From a checkpoint of a small image classifier.
Model: norm batchnorm, depths [4, 4, 4, 4].
Data: trained on close-ups of made-up surfaces with and without defects, 101725 training examples.
Rows from block 8 of a small image classifier, named by matrix and row number. Rows with one number belong to one channel. Each number is 500 + 40 x the weight over its row's rms, rounded and kept within 0 to 999. All counts start at 0. Numbers have three digits each.
After each channel's rows are labels from the 100 images, of 14848, where the channel reaches its highest value: "strongest on" is what is common among them. Only what is clearly more common there than usual is listed. The data: close-ups of made-up surfaces with and without defects. In brackets: how many of the 100.
# convs0: expand pointwise conv (model.blocks.8.convs.0.weight, 96x32x1x1), inputs 0-31
# convs1: depthwise 5x5 conv, stride 2 (model.blocks.8.convs.1.weight, 96x1x5x5, trained with AdamW), a 5x5 kernel
# convs2: project pointwise conv (model.blocks.8.convs.2.weight, 64x96x1x1, transposed), outputs 0-63

convs0.14:582552400465495506499580523541472485483534547449511488485505475547551545482525492434492485526517
convs1.14:475487489500498467457437467488500438422446500485497447453462517464496417446
convs2.14:445522476579483541507547489479420471506526561471439504485461500462563534481453494511509498434493531539455521501428558519507447494464520551526471511433400539524451542549531511504514445458502559
strongest on: bright spot (62)

convs0.44:424588493488526526482513531532443478560539476473563464477466428562455521518508495472523536515460
convs1.44:462461473466473456457486498500463506576562502478485543594521515427506541521
convs2.44:462478492431570487441505514514512537540484506458509517522587482473488564570559499511420484499461543578510474491510489522496527509502557456428476450464494457485571596477479512493439543448499512
strongest on: bright spot (61); wire mesh (56); dent (39)

convs0.21:514517429479536530524482480436533533553504523540488437507540513545611510512421533522528472493474
convs1.21:575478552494503577521545527491525556518482426490495460523491470433458514451
convs2.21:474524468471527549580544564517523523532420438533467498520450444457516503373505414537490528515485521509482517511426517487565548496468433482549500515503530513526448506510481498561466470494504461
strongest on: hole (98)

convs0.39:509502609408468525481519547474487473486506495509505585522507509502450494480460427511467440492459
convs1.39:482483549528499499478535579521501466472514504549478387465502491498419451496
convs2.39:487576441540470466446478477537476505482549518477635536472449467525510506522484480534437474480536462561488509588544469452511540550539495488509505489430508583544494479508565460508516495486464507
strongest on: smear (92); tiles (36); wire mesh (34)

convs0.18:507542442491491490541419467432498497461549488444431449485436490425557509511500536478530510487529
convs1.18:507496568488449467551538577533440532504535490482472560516475482441453499448
convs2.18:506550512598535468469535454472529448467627461536483504537413473477486507472519506523505511572584546522518497489529531462539482491539514511439446516571512543512535511494479514508482486448429509
strongest on: smear (93)

convs0.35:531512508503494447543552459433453505502546526497529512441559534498559478511477477561465426428543
convs1.35:414449490527522465480529520478529572526511509523585553448480488511452454501
convs2.35:557512454515523512508490413469527383507479481442495429491505452511524513548475485452537464418482416538537515517488483522473441515498525476456486541454583472443452534503559499473472464523470480
strongest on: crack (100); tiles (39)

convs0.49:441495523522545507490529502516525515537460538557490429475446545497439549456480442458532495422558
convs1.49:503478463461496458563548557500494513498544562486506506533572458457519570562
convs2.49:412519446464483523514551456526456522504507540512491534497479547542499480446501488428552468497513490488461533513405443590468483514556538541465484491477544469530534524434438508570548441441513505
strongest on: stain (91); tiles (58)

convs0.74:493559506511443534516532546454441476469556536524578511473521522556502532562528519464552558477551
convs1.74:455484509514503487465487520540491421446461496542515467424401526544518493461
convs2.74:525452464499461490475518469545511535461540621517431554512476435444545548492550508556484546478541418447497494530503560531526514546518532471514502472514537514496465543484470513435513478470571567
strongest on: dent (76); brushed metal (31)

convs0.72:557526499511502571551524411541491493543524574542533483464452501449532519499538477529487519524418
convs1.72:535422533474456490505507425463524520494554545441517534557541446514522521542
convs2.72:490446530451486489496408488508504453485474548530547470556524487528527468537525543522558403434528473426568563500509515570497565470502519467566484562474501490505450494526451522427469520493503517
strongest on: hole (63); crack (37)

convs0.57:486535437452440537458482489518478458475555518488570460555474508531514565437515425536510538521529
convs1.57:457500539482535535519519446461511534505453455482434431424445521473457497544
convs2.57:530518471494441598553517518543498525558555510479483507539498493489534519568494536480518517502520449503547500425503484552554495506563506418472522488456500484578522426440411448512472462528554520
strongest on: bright spot (93); wire mesh (54)

convs0.1:580579462524440502499490456546529487496511542480563469488491499478529592499524511451537526519571
convs1.1:448496509452491539426491471423518439501503493525493530545518466457505575565
convs2.1:465462512447495497439496497516509441572478564500512474534531532528514469502502475536573446486502458531589508485471466556529583438498500528489433538476519558549418530537475521483423551466454511
strongest on: hole (71)

convs0.9:485547499564481516558520477528524519465456479511515530477506427540538578445512543570494564523560
convs1.9:526505490434479427534537441551446522523548461481437509549510516455461481540
convs2.9:468462511496527532539513490451535490538538507519505520448539493468489458496471632453475527541487520531479501480497486488542530436510583501460529464484496548480497406473557551502441562589562491
strongest on: scratch (44); specks (31)

convs0.51:471497584460493486545474468467529475425518509582445534454503486444462510491465432433503481481518
convs1.51:510492517473517492466485439481443454485565475537462474558511491523567593542
convs2.51:460494530518531444533545480558490488471548464506428534459500505518492512474445476540509517450554537566566529517493544493580480439489506465421478514477449489513520588475541501500483415499601498
strongest on: stain (78); tiles (51)

convs0.81:519535509453460586501542501515414457460506520562497587498526533459459552533525537473504508536481
convs1.81:459468499521526476467464467499551486461502526403491546557526517553488432441
convs2.81:484506528523546499495565524541567483588526478470493496553491485541511452497514532577491442515555445462487598493525606508506522492484442549537481449483534534519579452543463483509503498455490545
strongest on: hole (93); tiles (31)

convs0.48:498484578502516469480557485499483400466514428541546541486523514514486517491455435493530591506503
convs1.48:440500513459459557479530568571511545464454438492500533533499522544500516566
convs2.48:496460462436491390541507537463479479439561421479492523458529433492487471469429485485438460428505474468527547536487439465491471490519488546525492514497483384493485470519456449536495512517510473
strongest on: scratch (59); wire mesh (36); bright spot (29)

convs0.17:448423497497511520451454495550493569578518518512504543540433470551516552474503507481458448557485
convs1.17:536488525558511499512507458509516530431486501501432439436463564425500448488
convs2.17:497497494545473441554514496490486487483527398476446529468594480511476454513484461562507461519497529483551473480503527519569479496470512527444355524542487540478509503462466470410486523485485537
strongest on: tiles (48); hole (45); stain (37)

convs0.65:531486513553529490483484444469449483548484499561436528491481447558517517521475503502501413408557
convs1.65:512502464437506465523581449500470510565532526433537511535455532445470510453
convs2.65:541468434567506486428553504455563475429521513480519475501497527507454458467431573495454549482545467492484548576551464493492579464578506447503528471517522472528463518474485532475550472436491521
strongest on: stain (83); tiles (44); wire mesh (31)

convs0.69:475532458505523507499479407481497555528475521522615440473517478508449506554532548457475540469498
convs1.69:547474553512461524446464481468473423445450460470459452434502547496487470504
convs2.69:513474456525452545439514590524470465467468529512424521491494416547543551490509514513503523527482461552552525497449515502517399493464509453526502524489510583449446500534498564536512502410490538
strongest on: hole (63); crack (32)

convs0.20:502515626499475492591477455511504537495481424501498480530477487493474474564494474509560496557528
convs1.20:512489486489496445452523451601517469513523474470589438505477523458454477492
convs2.20:528444519524514540501469513560469460460540474556549482440507533521478483559561539550452475430453472539507562516499481510505460546506599490515551445488510509483481500427473492471433485562513592
strongest on: crack (42)

convs0.85:524501416494488521493523466457558456487486522513408516472552437424571548529480520482522477517525
convs1.85:480563520517530443495536556481450395507497466513493436458485521468468496452
convs2.85:468486508466517502427600497435559483471548490446556508511499551372556540448463496515511519519553490510525492492491490500490541494504491506484508460532523587462467511539454543522518518436429451
strongest on: smear (66); tiles (30)

convs0.29:508509507531526504535510462502454527481428545502436495487447463468540516571515487513562397568483
convs1.29:472465526572488517461479563527505508475486464537499437385509508554490502535
convs2.29:497476535474510476514534464549491567552534487406497518441510611517493428436533431461433478491428514510510584559549537517486520485467565518475475474513490479471448501508542518506543480497471526
strongest on: scratch (45)

convs0.53:520488516533436494505550429492422461532554477510545543482507508519427522481474501484481406484437
convs1.53:462421515571513508474519539414526482459440542514488475468469486498455441489
convs2.53:482523478472474445448502451479550546508451416540468526472524521557488489495496569516519447538519481549557440603543517600520512535463492468501510502481442511503496430544518432564504531501529490
strongest on: bright spot (60); wire mesh (41); dent (40)

convs0.82:503557583557485523520471537494509526466396496561582486530482521511471493450506459539498520467533
convs1.82:462519505565524495509537501538542538509461524538494407396467517482474463514
convs2.82:460454457458542477570399555589462532459502540480498470542466478498515443540496479532490501472466557572493530449526521513453460487554489461584471500490472457542512508530494519508565489423501458
strongest on: specks (90); tiles (42)

convs0.11:500511476474531433448448543596466494470549526531508500565487504469539531477527504532408481449488
convs1.11:465470556509437476499545526540494434522474475472422467407513514523503522459
convs2.11:533540497501543500464463517540446505535465486538531516505504406468484614521584444492498557477475504464479507454485531463529476442477487532559468472604512437560521509495443456512463468480472479
strongest on: scratch (33); bright spot (31)

convs0.5:457532523483496545470433507527499476512561486470454558524416507485570539521452507439480485557561
convs1.5:551515454473448496529483528493489489536449554496535509417404475471557521499
convs2.5:488481531459520504465492460532472485507477477504495527503464489477493449457500478607490556392540455488559457580467492539460487471454485522507540483519510488504607573509534455563447459548543497
strongest on: stain (52); tiles (47); smear (39)

convs0.67:499488466491546503516458484515534512444477523583554454453514442431513577551488525442495443514470
convs1.67:510412481447448506519559532493506507535537527472593546537510457529516516545
convs2.67:452520504584486444493510525480434474486545529515545502537483489472542488537479523531477444478358499457479490499471501474474569508475504513565485500491488490484501507570516461526498478535629565
strongest on: hole (83)

convs0.64:531487501496480515578477395519518498502543520564525524473489472493521447515518612477464547513464
convs1.64:479521451477459557498538504505509596502509479569565504483489437440461539499
convs2.64:596515511485543478513514562531510424490453425493514494570483464525514501463563468521550501525523521546537499605474551492536489493473500494627487505435529508454516482570495512497500444482508503
strongest on: crack (77)

convs0.93:515514514514475488503539525500484444505493447478469498489454432455535586454413512442546448438518
convs1.93:475476518504514502512491504432456415501429485489583567488564496489528548504
convs2.93:545457475525554496585471544502541487467583506474516455443493530489505476511461596483521508502450555514455475543488490551542443495485449472612518510536479476502557523444499501593486527517481528
strongest on: smear (95); tiles (35); wire mesh (28)

convs0.89:523569550438486569536439419543452503442491513472510504490467562485461507498545492528537484445506
convs1.89:503524535541536495516542551482501515578591542460507576572509505510515471493
convs2.89:610458457526495529531496434517465445537503487577512438530520488480571465541526500493545513471554417495470552554553487505542473488531482463544469458465543523507510528587516488563534492518450508
strongest on: crack (100); tiles (36)

convs0.0:464463422529490528562506515468436510460501520520553557521489492470500511513560475431518561518411
convs1.0:461386506526505459494523520521528535541510476537535471479422507458444469463
convs2.0:504456512459496462446477479527513574503515507556422582553520477438465582501576630484455552500520484497474410508521505507508494484462476477452499512511483513553519517499449507507505539485549464
strongest on: bright spot (55); dent (30)

convs0.73:498490424459458511463441517521526443577504425428510519447531523595489494522502524493492496483491
convs1.73:484544508516490533532471428503469473467446454507453446443420460525463492444
convs2.73:546523452495409538535507477539481468469560529488481521483486498469508483480482475524592471452506475531444481475471462520511493528465369476472551549520477517519416474509466419487510433546555514
strongest on: scratch (49); tiles (38); wire mesh (27)

convs0.61:453495484392504530563490505500493447483467521517580521460530473511542546472561540528496546532554
convs1.61:517520506549527545504450542502492452543532470475513568547432457433528514436
convs2.61:462494501488463466470513456460470565553484455573436449568468478551543490509528494497491497603425522490485549527466543497529519475512505491506418461493536527519497426560508474449491560561518441
strongest on: crack (38); dent (34); stone (30)

convs0.78:612544493536501522484494584544549458532483505519506449506553544559530552487509494489450454513506
convs1.78:463481474482485496527511520534463445518585556437433495570554515505455495531
convs2.78:490432525520485413414461419464546483505552487519479447460461532544498417539475456505515456471503559465485419512493466553488455522476470497470499538448547491491475471458548577451470492499528483
strongest on: bright spot (66); leather (30)

convs0.88:512472412556518562456466462522531535504569476518540503413572504488511511439486519484538511539494
convs1.88:512529433464485524550429513463526513427460500515531428489520522467457574503
convs2.88:481493533470519535488471500523618524540493498555477500483489493483530531489528565496563506590453466556519520529452447540529553465536458536480510587463543552566528451483487482542545515426518464
strongest on: hole (53); bright spot (43); wire mesh (35)

convs0.30:469500426524459500482460529439481439529533583495510501523520494455594546496456519473462485461446
convs1.30:504505495490536482534518524457489503521502424462556516444454507530466391438
convs2.30:521545520481527494448471470518524509499539539501547556532480490489513526470508511499510534467598560445503543515476489441389510520479401538432523496548559472513593509517520497552542558504543478
strongest on: hole (96)